config.yaml
encoder_norm_position: "pre"
encoder_inner_norm: false
encoder_patch_size: [2, 2]
encoder_kernel_size: 3
fusion: "prefix"
decoder_layers: 10
decoder_norm: "layernorm"
decoder_activation: "silu"
lr: 0.0097
steps: 2700
warmup_steps: 540
Rows from block 5 of the text decoder of a small image captioner, named by matrix and row number. Rows with one number belong to one neuron. Each number is 50 + 15 x the weight over its row's rms, rounded and kept within 0 to 99. All counts start at 0.
After each neuron's rows are labels from the 100 texts, of 14976, where the neuron reaches its highest value: "fires on" is the input token at the peak. Only what is clearly more common there than usual is listed. The data: rendered dice on a table.
# fc1: MLP up (decoder.blocks.5.mlp.fc1.weight, 512x256), inputs 128-255
# fc2: MLP down (decoder.blocks.5.mlp.fc2.weight, 256x512, transposed), outputs 128-255

fc1.113:46 48 44 43 46 71 75 32 20 43 62 68 39 29 63 21 61 68 35 48 45 50 22 49 57 56 35 56 43 35 45 65 34 23 57 23 76 56 68 63 38 49 36 45 58 48 47 38 66 76 37 61 65 60 64 24 43 26 52 68 41 38 38 54 47 39 13 67 59 33 48 68 52 55 52 68 40 30 55 60 60 50 61 47 67 30 35 76 60 72 72 41 39 61 73 61 45 43 58 49 45 59 74 48 46 35 65 39 26 29 52 31 85 66 41 42 16 52 60 49 45 53 53 46 62 30 72 15
fc2.113:65 63 49 65 45 58 57 58 42 61 14 51 36 43 32 59 69 56 44 36 53 43 60 70 64 35 51 74 62 64 12 53 71 46 34 51 55 54 85 46 51 39 21 46 38 62 50 08 70 43 84 33 56 35 56 75 52 47 36 89 68 82 55 44 51 47 82 76 62 23 66 42 70 51 50 44 58 40 30 39 56 57 68 63 75 20 56 63 36 39 86 70 56 58 33 40 53 28 10 36 55 66 27 60 14 46 60 47 38 35 83 32 44 25 47 51 72 54 71 40 60 63 63 68 58 41 51 58
fires on: "die"

fc1.472:43 34 63 62 40 43 39 69 41 34 50 45 80 54 48 39 49 51 65 63 44 48 27 68 32 50 59 62 51 19 61 42 46 45 98 41 45 96 52 14 53 32 07 32 36 43 39 53 51 78 64 49 49 49 78 72 60 52 55 47 49 76 54 47 31 59 04 63 42 78 63 36 39 66 54 20 46 49 60 72 56 37 43 50 44 42 46 34 55 60 35 72 51 65 35 39 44 50 55 12 35 30 60 40 41 42 37 43 44 70 48 30 61 75 63 81 53 79 45 59 60 15 47 49 50 53 49 55
fc2.472:32 73 44 30 51 37 74 39 35 64 33 63 91 75 72 40 43 59 49 39 64 60 70 33 51 65 34 45 54 38 49 37 55 40 41 31 45 43 32 64 30 35 53 54 69 55 67 63 65 43 37 37 61 55 53 24 41 42 26 36 82 56 24 58 39 21 74 42 38 53 53 39 42 48 50 44 47 27 44 62 57 67 31 43 42 71 60 58 68 67 46 42 73 31 59 48 67 38 34 90 50 64 64 54 70 59 50 41 62 36 36 46 61 36 58 58 33 37 41 27 28 59 30 59 31 39 54 52
fires on: "a"; "teal"

fc1.212:25 64 49 69 60 73 65 61 29 66 67 56 82 63 52 59 63 54 41 43 86 65 50 46 38 53 48 50 47 75 69 37 53 57 59 28 48 54 39 62 31 43 70 37 46 60 36 29 58 67 63 47 37 54 55 61 58 55 63 35 36 59 57 45 53 66 38 31 23 46 44 41 36 47 41 49 59 56 48 74 39 69 41 08 63 59 65 38 83 51 34 52 71 35 83 65 31 42 65 68 46 50 36 63 30 67 55 69 45 53 37 55 50 44 70 61 41 18 62 49 67 31 41 23 54 39 29 57
fc2.212:61 27 64 54 68 41 56 47 51 38 41 45 18 44 39 52 51 40 61 36 18 49 38 74 64 59 30 59 42 25 47 41 51 45 35 29 26 41 24 57 53 46 54 42 83 32 37 59 43 39 46 53 64 40 61 39 50 47 46 62 77 24 57 40 74 30 55 83 82 53 13 76 63 67 55 60 41 47 33 51 54 32 56 54 40 53 57 63 37 45 67 30 42 49 70 48 51 38 57 53 68 55 67 52 48 49 53 30 47 61 32 41 27 74 55 05 38 46 34 55 63 51 58 70 56 89 82 58
fires on: "showing"; "two"; "four"; "six"

fc1.267:57 47 81 56 49 45 57 38 41 56 73 51 38 41 87 34 49 61 18 34 52 45 40 46 65 66 54 62 36 30 43 37 74 52 50 49 55 52 43 55 43 43 60 75 72 25 18 74 36 69 69 62 35 72 37 45 41 42 63 34 41 46 33 56 55 20 69 38 46 37 63 52 63 43 57 36 64 27 28 43 32 52 53 46 40 71 29 59 40 65 34 74 74 34 64 47 27 64 39 58 48 41 85 49 68 78 31 59 73 04 47 46 61 31 60 67 36 41 53 52 61 85 45 47 46 54 51 50
fc2.267:29 35 52 22 44 67 59 63 40 54 84 40 66 45 49 41 47 24 54 51 47 52 43 37 41 65 48 26 32 53 58 50 26 63 71 84 69 55 44 64 53 50 19 41 57 50 67 57 38 41 25 32 72 67 56 45 40 57 50 52 41 49 66 67 22 73 25 41 63 64 51 65 70 71 26 49 68 56 61 68 35 39 77 46 57 40 55 16 43 44 62 74 71 57 31 94 56 57 45 29 23 50 48 66 79 43 40 54 54 57 54 74 30 64 41 58 40 69 45 55 65 23 63 27 71 42 57 58
fires on: "a"

fc1.305:59 40 73 44 65 28 53 58 42 44 49 54 32 55 55 71 40 59 43 56 59 69 59 52 28 45 37 65 65 73 41 50 48 71 40 37 65 29 66 51 77 54 40 22 48 34 27 33 59 44 58 52 45 57 22 41 49 64 63 58 64 72 23 64 63 28 75 63 53 42 34 38 35 31 43 54 66 30 66 77 60 76 64 58 32 51 25 50 55 43 34 44 07 49 61 46 64 56 31 38 61 40 58 34 73 59 51 64 55 69 70 37 40 53 41 31 48 60 65 49 51 51 57 50 47 52 44 60
fc2.305:62 70 71 57 57 50 64 68 39 35 33 35 81 50 50 48 33 63 57 76 44 55 49 51 49 54 57 52 39 27 45 44 72 30 50 39 48 68 47 38 33 47 61 52 50 46 65 71 49 40 49 36 38 28 63 35 68 31 50 56 42 40 51 39 59 55 28 31 53 54 43 48 66 84 45 45 35 63 40 51 27 16 39 49 63 47 54 62 30 57 55 43 80 48 58 44 53 76 63 33 56 52 38 35 00 42 57 47 65 35 57 67 62 63 36 41 54 44 74 47 57 44 71 30 33 54 73 33
fires on: "and"

fc1.243:39 33 53 45 32 34 46 86 44 78 59 49 38 30 51 64 71 68 65 53 47 59 36 55 54 51 49 50 54 28 44 65 51 51 18 59 55 79 72 56 69 80 30 47 40 54 55 45 57 24 45 32 50 56 35 24 71 31 63 27 29 30 46 62 26 36 68 55 39 46 44 73 44 27 16 49 63 50 84 39 47 25 65 45 66 65 37 54 47 50 64 49 26 19 80 50 44 39 51 34 91 44 44 55 43 56 20 38 73 78 43 63 52 51 60 52 39 36 44 35 33 70 35 37 45 46 62 64
fc2.243:64 46 43 43 37 48 39 33 84 36 31 32 37 59 78 60 62 38 63 52 62 37 55 53 54 41 53 50 39 58 39 33 72 65 47 58 32 55 49 61 24 53 59 46 57 46 58 39 41 41 60 67 39 36 56 77 13 59 28 25 57 49 40 43 49 45 38 38 11 40 31 39 70 88 61 22 77 44 29 38 46 52 35 53 37 32 64 46 16 61 40 24 61 42 61 72 68 53 55 81 55 38 42 61 19 61 44 44 33 60 43 52 35 51 68 48 53 35 42 59 63 56 46 44 47 41 47 25
fires on: "an"

fc1.265:57 44 67 56 25 38 64 68 45 58 63 35 66 63 52 37 55 57 71 60 33 57 64 49 70 31 63 51 55 47 42 39 51 85 62 31 52 22 59 49 60 56 41 30 68 57 32 38 37 11 71 75 25 21 62 45 47 47 66 31 68 49 52 39 78 52 60 55 46 30 55 37 47 61 68 75 54 62 60 39 41 43 52 64 65 52 60 45 38 40 01 67 47 50 16 60 24 46 56 40 61 57 63 52 56 37 44 47 13 31 83 39 20 51 20 67 70 51 55 54 75 59 16 38 49 77 70 58
fc2.265:50 43 58 62 70 79 22 40 61 33 72 47 47 43 61 70 43 24 26 43 66 47 35 34 30 50 17 48 32 58 79 60 56 40 54 44 20 66 57 59 67 43 60 41 40 40 63 73 53 87 50 38 65 69 34 26 27 41 34 30 39 48 33 30 30 49 45 61 67 63 68 74 61 38 16 69 54 52 33 67 60 63 80 36 61 35 62 57 51 70 77 32 41 39 47 50 59 29 49 59 61 49 28 29 37 68 21 65 59 60 24 60 72 42 69 47 19 51 46 62 39 53 44 76 42 32 51 47
fires on: "and"; ","

fc1.443:40 47 57 34 52 69 67 62 55 39 62 47 64 83 48 33 71 31 45 44 61 56 52 35 26 48 25 75 53 58 56 32 47 65 40 44 59 66 25 70 60 66 40 60 46 45 56 36 49 47 26 47 34 35 42 52 34 48 63 67 46 37 49 52 27 46 82 41 37 52 51 30 46 46 27 67 74 64 44 59 60 50 47 59 28 60 23 75 40 67 29 47 64 48 30 46 18 50 35 31 38 32 46 52 66 64 23 39 56 60 61 50 45 59 20 68 44 66 39 66 44 40 48 65 65 35 77 41
fc2.443:52 53 49 71 45 63 26 84 69 58 42 63 40 56 27 67 37 63 52 42 18 44 38 68 78 33 53 61 44 41 49 38 62 48 54 45 48 40 73 20 42 36 86 43 46 57 44 48 21 60 80 26 45 53 37 66 75 55 55 28 51 51 17 29 97 49 27 46 62 64 47 58 36 53 69 50 26 55 37 44 49 75 50 35 83 29 74 32 69 42 33 54 78 48 55 48 80 50 69 61 68 54 40 43 24 49 49 46 28 61 56 48 48 23 64 55 57 65 64 42 61 63 52 37 42 82 59 53
fires on: "showing"; ","

fc1.376:62 38 39 54 68 66 73 48 64 48 65 49 81 56 59 58 44 20 60 92 41 50 57 51 55 50 50 61 65 42 39 71 78 49 44 48 91 57 13 37 78 56 47 73 45 63 67 71 53 43 71 39 42 71 26 60 58 47 37 40 68 72 50 37 59 58 59 64 24 73 48 54 63 29 45 63 91 50 70 41 50 62 52 47 50 52 45 48 77 68 31 66 35 63 31 51 45 38 20 49 53 41 46 48 74 51 59 39 66 41 54 65 10 46 24 56 50 65 40 64 51 71 33 51 68 59 65 50
fc2.376:40 99 75 19 32 37 42 47 54 42 44 53 22 67 63 27 28 62 37 49 47 57 42 54 43 34 47 51 60 50 67 58 41 63 39 83 45 24 43 48 23 49 38 24 39 23 34 42 48 25 29 37 31 51 40 56 61 50 68 31 34 48 68 54 50 74 31 17 80 46 68 35 41 41 51 30 34 52 45 41 70 26 55 58 59 48 55 63 15 38 46 45 51 42 45 70 80 49 76 57 53 42 54 54 50 48 52 41 52 47 49 43 62 57 54 73 22 60 18 68 26 42 43 56 48 40 23 67
fires on: "and"; ","

fc1.469:32 55 50 45 46 69 38 39 51 48 44 47 28 53 49 60 60 50 39 58 43 56 56 16 46 66 44 50 38 52 65 68 57 59 45 28 49 67 32 51 64 51 49 58 22 55 71 72 35 55 78 47 56 52 41 24 34 60 50 26 54 46 30 34 67 57 73 55 47 74 18 51 52 38 44 77 30 50 56 32 59 26 43 54 55 51 26 25 72 55 25 47 67 46 50 67 42 51 42 71 45 30 41 38 64 38 76 72 51 45 48 44 60 55 32 84 57 45 55 95 34 57 56 64 37 40 42 38
fc2.469:41 44 53 72 47 38 46 48 50 49 58 69 97 56 72 64 30 59 53 53 84 59 48 66 44 41 49 60 47 20 50 56 40 85 66 50 50 44 57 61 29 54 46 15 50 45 37 54 47 61 27 45 43 35 57 46 38 45 46 45 41 48 61 65 53 62 34 57 57 40 59 24 45 50 46 46 68 47 41 71 53 64 35 45 42 41 62 72 38 53 47 55 17 70 55 44 52 43 56 58 54 43 42 52 22 62 16 35 50 76 69 58 52 27 76 34 23 43 64 16 61 49 36 42 79 64 50 65
fires on: "and"

fc1.435:59 47 60 55 47 59 65 37 62 31 98 38 44 64 56 49 44 50 41 67 48 57 36 69 60 49 53 56 28 39 43 59 42 47 56 59 45 50 65 80 49 70 32 57 57 11 57 43 56 43 57 53 37 26 40 56 46 26 36 73 53 62 52 27 24 47 50 55 78 24 60 40 63 31 47 36 33 54 73 43 13 61 48 62 29 27 19 55 52 55 72 48 37 30 61 53 58 39 36 51 52 46 51 75 57 49 59 48 62 35 62 67 53 53 25 49 53 53 53 46 58 73 34 73 65 57 58 33
fc2.435:80 45 48 52 59 57 73 74 31 77 14 43 49 42 58 36 47 58 51 45 51 47 56 53 64 44 47 53 74 62 33 31 33 68 56 41 53 64 66 41 57 49 40 60 44 69 58 26 55 71 93 67 59 40 79 31 42 52 53 72 38 47 85 48 54 45 31 58 46 42 50 49 46 53 33 61 71 33 58 60 76 34 79 31 69 61 63 40 34 55 29 34 56 59 49 44 59 54 28 78 76 41 29 46 32 45 69 55 82 30 82 54 60 08 50 48 68 54 38 36 47 25 78 50 46 42 48 52
fires on: "die"

fc1.26:52 61 50 51 34 37 33 42 42 34 68 52 60 40 58 71 68 72 57 41 49 62 64 22 54 66 37 74 63 60 72 74 38 37 61 50 48 48 53 31 68 48 94 59 47 31 68 53 46 59 65 41 29 46 57 44 47 49 31 55 39 63 51 47 76 51 25 62 40 47 40 45 67 49 51 53 54 35 49 27 39 33 71 43 79 40 30 39 45 59 72 46 28 44 40 31 73 50 67 50 32 43 47 57 60 59 20 52 59 35 41 76 55 77 57 59 48 51 67 25 68 35 51 38 71 58 64 55
fc2.26:46 69 22 41 87 58 60 40 50 55 21 56 72 71 45 34 19 30 49 54 47 38 14 39 62 30 28 38 72 59 54 40 59 59 66 43 56 53 53 37 26 44 45 59 76 78 36 36 70 23 57 55 34 33 50 36 72 50 71 38 60 52 49 66 23 50 64 68 47 47 48 56 37 72 30 53 37 60 56 52 61 68 23 57 47 55 43 57 46 43 37 65 64 38 71 59 31 56 26 59 68 41 53 30 50 45 85 51 20 70 65 21 35 44 53 44 57 44 28 59 50 68 48 49 68 57 42 45
fires on: "orange"

fc1.433:41 75 72 39 48 68 32 66 46 37 42 57 50 32 67 69 47 57 40 51 53 53 65 40 46 42 64 59 58 36 71 47 33 47 33 66 61 77 23 33 48 31 60 18 49 55 50 45 49 60 44 46 62 32 75 39 65 22 49 56 46 60 49 61 31 80 69 62 46 42 70 55 45 53 35 44 60 65 57 47 43 61 46 30 46 41 62 64 51 69 67 52 40 35 55 15 62 40 60 33 49 43 64 25 56 47 53 53 39 39 75 57 42 38 54 49 32 65 39 49 46 68 53 33 30 57 55 80
fc2.433:47 67 56 50 23 55 52 38 34 51 44 40 52 75 38 52 40 52 40 54 70 34 43 56 65 66 36 63 54 32 13 63 37 42 51 56 34 21 68 68 49 58 37 74 34 37 20 33 75 30 78 23 53 58 53 74 28 61 34 54 46 54 52 43 69 34 60 59 77 58 46 42 74 43 58 43 28 37 40 59 53 39 58 78 63 33 56 61 50 58 50 35 37 49 57 63 54 45 48 67 49 56 26 51 50 50 45 53 43 66 55 37 70 71 47 48 93 50 65 68 45 54 57 36 58 32 75 11
fires on: "die"

fc1.149:43 39 52 60 50 44 45 51 46 59 41 41 43 60 62 40 19 26 56 31 08 51 69 53 55 55 58 39 48 36 34 52 56 63 45 44 58 64 53 51 60 57 28 56 53 74 28 46 57 66 84 61 79 52 44 69 49 45 46 32 24 31 67 41 44 44 76 45 28 76 62 61 49 49 72 52 04 65 29 54 45 48 66 78 44 41 40 42 58 33 64 40 58 69 36 66 38 36 27 43 75 43 46 36 24 07 29 42 48 53 48 69 70 58 36 64 50 49 66 54 28 25 56 39 34 37 70 67
fc2.149:61 60 50 56 56 55 55 49 53 48 46 47 37 50 47 58 98 69 91 29 76 28 37 56 36 47 75 06 31 74 57 68 44 44 53 49 30 50 44 50 57 79 61 51 56 55 62 52 21 80 34 72 53 33 44 41 60 53 48 45 58 41 58 30 48 55 60 38 45 71 30 52 70 49 56 51 69 58 45 14 42 53 32 53 59 73 42 24 48 82 31 40 55 44 60 56 63 48 80 78 45 41 28 58 35 69 41 51 48 52 50 58 39 27 30 60 27 26 14 54 66 43 53 32 42 50 34 53
fires on: "an"

fc1.364:41 59 74 60 50 40 60 67 45 68 68 63 32 53 67 62 40 41 52 29 73 40 50 61 44 41 49 40 46 49 57 45 42 59 72 60 53 54 52 51 55 55 68 64 49 29 26 29 69 56 78 21 51 49 68 51 33 57 52 31 35 49 52 73 77 24 45 55 60 47 55 54 10 65 56 66 49 43 43 61 71 54 38 61 53 35 34 47 59 29 29 54 34 37 71 51 60 53 92 33 63 44 69 38 34 64 40 45 12 65 61 59 59 85 17 40 56 32 19 55 54 54 32 33 66 55 62 41
fc2.364:74 48 59 63 42 62 28 72 57 42 40 43 51 48 35 42 55 47 59 36 61 79 48 74 26 48 50 38 52 71 48 37 51 59 42 41 71 67 51 29 65 30 55 74 74 41 41 89 51 27 31 57 26 54 50 53 57 31 49 48 56 62 56 63 64 28 47 26 39 73 71 66 63 51 54 47 42 60 76 38 35 44 39 43 39 55 69 42 47 66 45 72 20 46 36 78 59 40 31 49 54 78 41 56 60 37 54 39 32 49 67 63 30 43 56 58 48 63 63 30 52 16 39 33 59 47 31 44
fires on: "and"

fc1.4:57 47 75 52 56 57 41 51 57 07 42 55 80 50 32 54 51 66 73 59 34 40 29 12 76 59 46 49 82 57 60 55 62 58 54 49 48 24 56 35 31 18 52 42 46 40 65 28 59 41 69 72 22 66 48 66 70 40 55 38 10 42 81 83 49 59 45 21 52 38 43 57 44 33 43 53 61 76 58 50 67 69 32 58 33 43 60 39 35 45 62 30 72 69 41 61 48 35 58 59 62 58 49 51 57 50 49 33 65 61 49 36 50 77 40 58 37 56 64 49 55 29 62 44 12 46 59 30
fc2.4:44 64 39 41 86 65 41 54 43 80 46 31 15 46 57 38 36 39 48 36 72 80 61 67 55 42 39 68 60 55 31 69 38 52 37 35 40 52 46 69 71 63 47 47 49 69 47 44 52 57 62 57 78 63 43 25 54 44 59 54 73 50 10 31 60 22 46 73 36 50 34 53 33 66 36 58 35 23 55 62 23 61 70 51 64 57 40 59 46 52 54 42 34 48 46 58 76 45 64 41 39 52 55 65 49 63 59 72 33 44 57 43 57 09 75 51 71 59 35 75 68 56 41 40 80 57 22 27
fires on: "a"

fc1.312:64 52 40 58 64 74 44 40 55 62 40 83 39 45 73 50 62 60 51 44 58 32 58 50 28 58 60 41 29 22 39 78 51 56 81 66 27 38 57 56 67 10 25 55 55 44 34 32 57 57 26 68 54 78 64 64 45 53 24 25 40 52 43 37 57 26 35 69 60 38 48 60 36 29 30 53 39 50 51 46 57 28 53 49 34 52 76 43 26 53 36 55 49 27 42 41 62 41 57 60 61 51 34 58 39 87 30 58 37 55 55 52 48 51 42 45 53 35 62 48 77 55 40 69 53 80 29 38
fc2.312:56 48 40 41 12 19 51 56 32 42 51 52 42 35 25 54 66 36 44 41 55 67 27 43 40 19 47 41 38 64 81 24 50 39 37 19 62 60 41 85 21 56 52 51 48 46 53 80 39 45 67 20 50 29 76 43 55 17 33 57 61 42 76 56 31 63 67 52 66 55 41 52 62 78 73 59 69 45 66 68 41 66 79 46 45 63 43 79 49 67 54 62 59 50 49 52 53 24 49 48 24 40 44 35 73 49 60 28 53 65 52 57 59 59 57 38 44 67 43 40 38 40 58 54 42 47 64 71
fires on: "a"; "blue"; "and"; "an"

fc1.5:60 57 55 40 83 76 58 51 42 50 44 45 41 62 54 33 46 42 34 28 65 32 57 59 61 67 26 78 42 43 40 34 58 29 36 42 34 54 85 51 59 58 46 39 50 46 43 22 77 46 59 32 21 46 50 78 36 35 38 47 60 53 42 69 30 51 03 85 68 67 50 65 50 58 34 42 42 65 30 49 70 69 48 31 43 58 74 38 72 48 45 44 62 45 59 60 85 41 61 45 49 48 73 55 50 31 19 28 52 69 46 55 32 76 51 59 58 76 43 73 18 67 60 64 44 52 38 50
fc2.5:39 56 60 70 38 49 54 59 30 47 44 40 54 23 52 32 51 52 63 51 50 52 65 52 59 72 67 62 20 60 54 49 32 36 32 34 54 48 56 41 46 72 49 45 27 43 46 45 43 38 60 76 38 59 67 28 47 65 58 60 55 09 42 67 60 48 73 35 48 17 49 26 53 44 56 77 69 38 34 69 34 37 72 54 59 66 26 56 27 65 52 32 50 59 82 62 45 57 46 68 60 55 51 55 52 65 71 42 57 42 63 40 63 50 35 64 74 25 78 48 66 40 27 31 59 38 47 39
fires on: "die"

fc1.3:44 62 65 31 32 33 60 52 48 69 56 59 60 32 56 51 69 55 47 49 47 71 74 21 61 37 61 41 66 65 68 14 51 65 48 65 49 21 47 58 65 72 67 44 35 48 30 65 65 36 78 62 46 71 52 72 75 52 47 26 58 67 34 47 86 36 54 47 60 34 52 81 44 69 41 25 61 54 65 41 39 54 22 37 58 45 63 58 56 62 16 38 47 48 52 31 81 44 74 61 37 48 56 54 43 62 84 61 39 66 65 77 47 62 50 64 48 76 40 21 62 63 45 56 39 54 45 45
fc2.3:59 45 70 57 49 52 40 45 44 46 58 46 56 67 69 33 42 30 57 76 55 43 43 64 16 74 37 47 37 62 63 56 54 40 52 47 72 54 38 44 71 51 65 46 67 42 59 60 64 57 30 57 65 35 28 61 48 29 36 32 43 34 58 55 23 63 17 52 29 66 38 40 51 33 40 77 31 50 47 45 53 64 68 71 37 62 45 33 49 28 90 67 45 46 32 60 26 64 33 70 68 54 49 40 66 35 35 59 77 79 38 24 53 49 54 42 58 61 49 85 59 41 43 47 42 45 71 34
fires on: "and"

fc1.119:58 37 60 29 48 29 64 77 71 62 54 43 34 39 44 63 33 55 59 50 39 52 63 71 36 25 45 21 45 58 56 29 60 46 30 19 26 56 77 51 30 48 77 33 48 39 55 64 68 60 69 59 62 34 48 40 30 50 48 54 72 41 68 40 46 41 49 59 57 46 40 58 54 66 45 36 63 60 40 49 33 37 72 28 56 58 70 67 63 39 68 68 25 53 40 52 57 59 30 58 70 41 40 64 38 54 57 35 60 41 52 37 43 82 75 56 35 30 26 62 59 53 54 36 35 36 40 51
fc2.119:41 47 38 53 31 49 31 27 60 42 60 47 54 57 52 27 53 23 57 35 66 38 26 33 58 54 40 40 77 67 38 39 57 38 41 74 59 42 44 38 50 76 51 61 65 59 19 37 66 36 58 37 38 60 77 64 48 78 42 42 45 59 41 30 26 61 48 32 50 55 49 54 59 32 67 68 39 57 73 45 64 45 34 68 42 34 19 52 42 52 51 22 65 32 67 32 43 47 45 44 22 53 68 47 52 44 44 75 64 55 68 53 52 25 45 43 32 50 46 58 62 47 32 59 77 57 58 40
fires on: "an"; "teal"

fc1.280:40 57 54 52 40 58 62 65 36 50 54 53 67 55 57 69 38 38 39 49 65 27 51 22 48 39 62 27 47 34 39 39 43 44 44 62 44 53 49 54 36 60 33 33 36 35 67 85 52 51 71 35 81 66 70 60 56 55 36 30 34 69 76 55 49 28 56 24 53 74 35 56 77 84 75 48 82 47 61 50 43 47 61 45 22 69 56 46 62 61 38 39 38 49 54 52 17 36 60 41 84 52 45 63 33 68 46 56 50 60 62 17 50 26 79 24 42 41 58 40 53 52 64 49 48 88 62 34
fc2.280:58 65 59 31 58 49 35 52 72 62 29 39 47 51 52 34 57 42 65 47 68 75 29 61 17 41 56 30 36 51 54 58 83 58 54 40 49 56 51 64 55 62 54 94 70 44 33 10 40 53 76 55 32 41 14 48 54 24 25 51 68 44 33 37 56 76 65 45 22 62 51 43 52 33 68 38 45 83 38 38 60 61 45 57 62 13 54 40 39 41 71 38 39 48 55 65 72 59 42 50 31 15 41 43 38 60 39 42 72 41 42 62 56 70 45 68 47 64 49 66 57 39 69 48 38 41 43 55
fires on: "an"

fc1.275:42 70 61 58 48 48 58 37 49 31 48 50 49 38 59 69 63 64 71 31 59 52 65 68 76 28 24 35 49 45 54 28 52 59 46 50 35 27 58 44 25 44 42 34 59 36 63 28 57 27 66 54 62 54 24 45 48 61 40 27 47 26 23 60 36 41 21 58 62 75 44 17 61 58 39 34 57 61 66 45 39 63 49 37 46 58 63 54 24 41 64 65 27 59 70 61 47 63 48 34 29 56 45 53 86 35 35 57 64 37 63 52 51 47 50 54 45 79 55 31 35 42 76 66 33 45 16 55
fc2.275:81 29 25 42 52 48 55 28 57 38 55 63 41 36 60 34 48 46 38 64 41 64 56 40 41 30 53 51 64 61 40 57 57 46 51 70 62 38 60 59 40 68 72 66 52 61 64 53 33 63 22 59 58 62 80 35 36 52 71 73 32 37 26 44 27 50 71 15 49 57 58 71 31 56 61 70 50 54 33 61 72 54 56 49 41 62 38 58 59 27 41 49 79 62 64 56 40 37 51 38 48 32 51 24 62 76 46 47 49 77 31 48 66 21 41 27 53 55 37 54 73 52 55 44 78 25 75 51
fires on: "a"

fc1.458:55 55 23 63 58 46 33 65 52 49 61 66 62 62 21 32 51 55 23 58 34 29 42 18 56 15 44 56 47 72 57 47 19 41 50 40 40 53 54 42 65 53 47 57 50 27 69 19 27 34 44 56 21 30 45 21 46 40 48 85 46 48 52 30 19 51 30 51 51 46 47 48 60 80 28 52 43 55 47 64 48 55 56 57 52 56 55 68 40 57 55 33 11 87 46 64 40 63 51 50 54 76 43 65 52 60 48 78 32 46 57 56 38 40 38 75 46 33 39 42 60 72 47 63 52 62 55 32
fc2.458:56 33 43 43 43 51 54 55 30 80 40 45 55 39 35 63 41 48 44 70 54 59 71 78 60 61 33 67 58 60 20 73 35 45 40 51 51 37 62 43 43 38 56 53 65 57 30 14 65 67 85 56 72 58 36 50 30 44 50 36 32 59 32 62 87 54 51 58 70 52 70 20 59 18 58 37 41 78 50 48 40 55 46 35 85 43 74 50 49 25 42 49 79 44 52 19 55 22 33 53 78 38 52 17 55 42 54 31 36 51 55 47 77 42 65 67 81 68 54 78 62 49 43 71 42 63 77 44
fires on: "showing"

fc1.370:62 24 71 52 56 38 69 61 62 31 36 63 47 48 99 54 51 49 64 53 63 61 53 56 78 36 54 70 63 60 57 63 32 46 41 53 56 59 52 57 59 50 44 32 48 41 66 52 53 25 53 24 78 54 42 48 56 51 55 33 52 37 82 40 36 54 44 14 33 34 60 51 46 77 49 71 69 42 37 72 60 33 43 65 33 62 67 43 49 62 46 62 62 53 52 63 60 40 25 07 65 53 60 52 57 43 39 68 70 91 48 66 51 49 41 52 37 78 61 60 48 34 30 68 50 48 46 39
fc2.370:64 61 57 50 35 67 33 41 60 47 43 35 53 38 30 50 39 63 53 43 42 54 49 35 33 29 44 44 62 16 63 35 67 38 30 43 28 54 71 49 53 53 46 52 43 64 30 56 42 45 36 61 43 35 66 64 43 45 42 63 53 45 39 34 36 67 52 55 53 48 26 35 23 62 75 45 61 29 52 60 26 58 49 32 47 52 46 51 53 64 60 57 52 44 29 67 43 71 54 55 23 65 32 54 81 55 41 32 71 55 36 51 39 42 54 63 63 49 72 63 47 65 40 61 36 54 41 51
fires on: "a"

fc1.491:72 39 70 33 49 80 44 57 70 43 43 45 61 56 61 68 70 40 53 31 37 59 44 40 53 49 26 60 51 72 50 74 61 24 29 67 57 60 53 49 61 32 50 16 46 40 52 61 54 38 52 54 53 56 34 61 45 39 65 56 51 66 64 55 63 67 60 55 47 46 45 53 54 72 44 40 62 68 59 32 56 24 47 51 53 63 81 28 34 43 58 37 81 31 45 48 22 21 26 61 54 52 33 66 58 45 46 49 77 44 84 30 65 60 43 72 49 54 48 39 15 39 51 48 21 46 83 49
fc2.491:53 38 51 55 58 63 19 54 38 60 33 24 10 44 55 68 77 80 55 52 69 26 58 74 39 57 73 49 51 68 37 81 35 55 42 63 40 46 45 61 33 68 44 64 83 94 43 39 41 39 70 40 45 44 46 28 68 28 37 47 68 59 54 28 50 55 76 49 44 69 43 52 64 49 60 55 41 51 33 40 48 59 58 42 41 63 31 60 38 69 35 10 42 50 45 57 56 15 48 62 48 56 77 44 55 20 75 39 38 60 54 53 52 37 47 57 44 45 49 64 53 37 48 52 68 66 31 28
fires on: "showing"